Weights of a small image autoencoder.
Model: encoder arch efficientnet_v2, encoder norm groupnorm, encoder activation relu6, encoder widths [40, 80, 160], decoder norm groupnorm, decoder activation relu.
Training: soap at rate 0.0017, 3200 steps, batches of 64.
Data: trained on small charts drawn from random numbers, 50862 training examples, 4.0 epochs.
Rows from block 8 of the encoder of a small image autoencoder, named by matrix and row number. Rows with one number belong to one channel. Each number is 128 + 32 x the weight over its row's rms, rounded and kept within 0 to 255. All counts start at 0. Numbers have three digits each.
After each channel's rows are labels from the 100 images, of 14976, where the channel reaches its highest value: "strongest on" is what is common among them; "lies over" is the class under the peak. Only what is clearly more common there than usual is listed. The data: small charts drawn from random numbers.
# convs0: expand 3x3 conv (encoder.blocks.8.convs.0.weight, 480x80x3x3, each kernel summed), inputs 0-79
# convs1: project pointwise conv (encoder.blocks.8.convs.1.weight, 80x480x1x1, transposed), outputs 0-79

convs0.472:140170093149170112117150176164166115167179228145069101099162125150151139130105184163146122126133112160142127173128094165085101151133133104105109102165178128140136062115093149120174157141111104146172088145151178074101129103131103068153097149
convs1.472:128111146072176178108145170118161117096131158146147190134147122096128116145073095112158143098152128163102176172194177131123138125123177186112161129155163152205094132142161132113103151164112067072107090112121111113153125145166143143181078178
strongest on: legend
lies over: legend

convs0.295:148106106150115088123127096084163138080191116226139092140099131089111138151103170119115131135119085162119157130097097127120069127129205169112121169136135101165105079073122166167193096143109110165105121121127137106104141166170142116175149195
convs1.295:064174102118155119063050104096156137161124115127063125127151140171135141154144197152111134106135146104168105112087157143138135139156130066115137105153103100084181146197097122108094174111167195139046132156127125107156114130102115143099111126
strongest on: ring chart
lies over: data marks

convs0.260:068154138088117166087104134140132077099060164162155151104081120152130094085052134120152145113178130185162153149150151146143137206142118114139105126176065132105147050184148126171140108126127149118102119146110092122092101126081087151145119143
convs1.260:133139119157135091116113138131157164139113098142096099160163170119172121131250090164095160154078136094093146096083116132101072070118091136142123122133149181112102164139138156091100159118173158188122127172142139150118169172177189108143116132
strongest on: heat grid
lies over: data marks

convs0.405:208173080154118127132167142158133105121072080133093148095043103161117116129093154080116148121150208148154160109186098106122144132165124155117090130145141135154167154107109079116139136060124118131163154116113064140126105062134149168167111131
convs1.405:105078128146174089123093104137173139121173123089126128188131192169137118160168119166148102151114093120088102183117167155134126158142081076147184111148103131141067087185109142153147098160136106148147096164128123110125146218064181141132120114
strongest on: ring chart
lies over: data marks

convs0.389:057132149107097146113070082109060151122088124134133192148154144080116155124105100111124068155117130101134121129133126042160160149128113117123091191146100113159116184093109146110105130094104133158070132171128166086121215155113102105096134145
convs1.389:157102123100159130126191171155108088163177094097115100117113171124166140160211128153070170118144124140083103100123110137145166147174141161099147135172153153116148099161090118091075103063100127078138190129176144144131150109112063121121072140
strongest on: heat grid
lies over: data marks

convs0.13:115125115143147107125145151113116081165116165168089078088090102124167086139059165173189148109138124119114084147129129097121077157097094148182154140158167043120071125076136098163137146113174189096139156174133139088136121099133176149129144091
convs1.13:113123128097118048134192157132162105103123075077090163189112140146141118137133114133133144125119125062161119082172141113164169136148131102151118158129100153166128080167121157117174084109120085091196083153192163108166105125087104182160124160
strongest on: legend
lies over: legend

convs0.352:119140128150115092143117166120144149186152120062158162169144126127063182112128143168059096144142153078196134127177156096186097114158123085104143106068076121180104075133132179134154120125107146134107175133162152106121142068138130132139162170
convs1.352:106136082116141151142198168163157079126099158146136125147115146107152107119174143052099082118102183135127113126105096094141176154108137142141180133146142122091180123153094123128045073094096192109115131108138167159146084107144041121104112099
strongest on: legend
lies over: legend

convs0.188:100131174121102119103106223109119122143089093116107154122154125110142177071162097138098120140197152073156091156138146173141092143117091150107122120146146097090086109082150212120123126111136114141127080117125181124092182084047103107109107125
convs1.188:160104111099102092133120074123075161187162108123154138134159128051161192121083093135181152108140101111147112178139106071138110057098105170115104104137125121138156137123069148175150059150153093119096123075146165132137132126119159181162144161
strongest on: legend
lies over: legend

convs0.154:153126064158097129171172160152091134093108133110106157106171146134231177112144110147149131183180113134145080179158142154103139150149133158196153116167149121096141144092162159112172159158088123094123150133129180119075172134164154170142132164
convs1.154:154106098106131139119131147071162112153151115128137141106189098116122114103154145116167112099118133090185143110138100131088088039106148144107068059117132109108158104161144149116143080103114097134190139150179158093188077177143138065123070092
strongest on: legend
lies over: legend

convs0.333:207105087148156142162130180131153084107154112167167166202162151140137135126094106140157150113093134111133110150195153193159116119097113129174179179123123131153171140097127115112097152114112075140178165058157124103184154107079142123104109150
convs1.333:099108145097108135105154101088127162184106181081110084070084112116156115110148117140134100162144109152145144073067097060137137182183141163187094114113119154116122116162114101148120164147128163124106136173136103169131086196213132141150149098
strongest on: heat grid; ring chart
lies over: data marks

convs0.61:214100104210107118115094154145113162134105151143094133126093153190123142157089096092121116110102165143132074102146139188152099153092085124107161171150113118131132087155071107155077114102115111114195120137172119116048125103129144087151090147
convs1.61:088172135047140097137181079133131095138144121153116073151144101109146117119101091158154084118135069116128133163104119073123094130179134158145079101113140185105137146151140156058157135133159157108088142120068161132198131154082139194093164129
strongest on: heat grid
lies over: data marks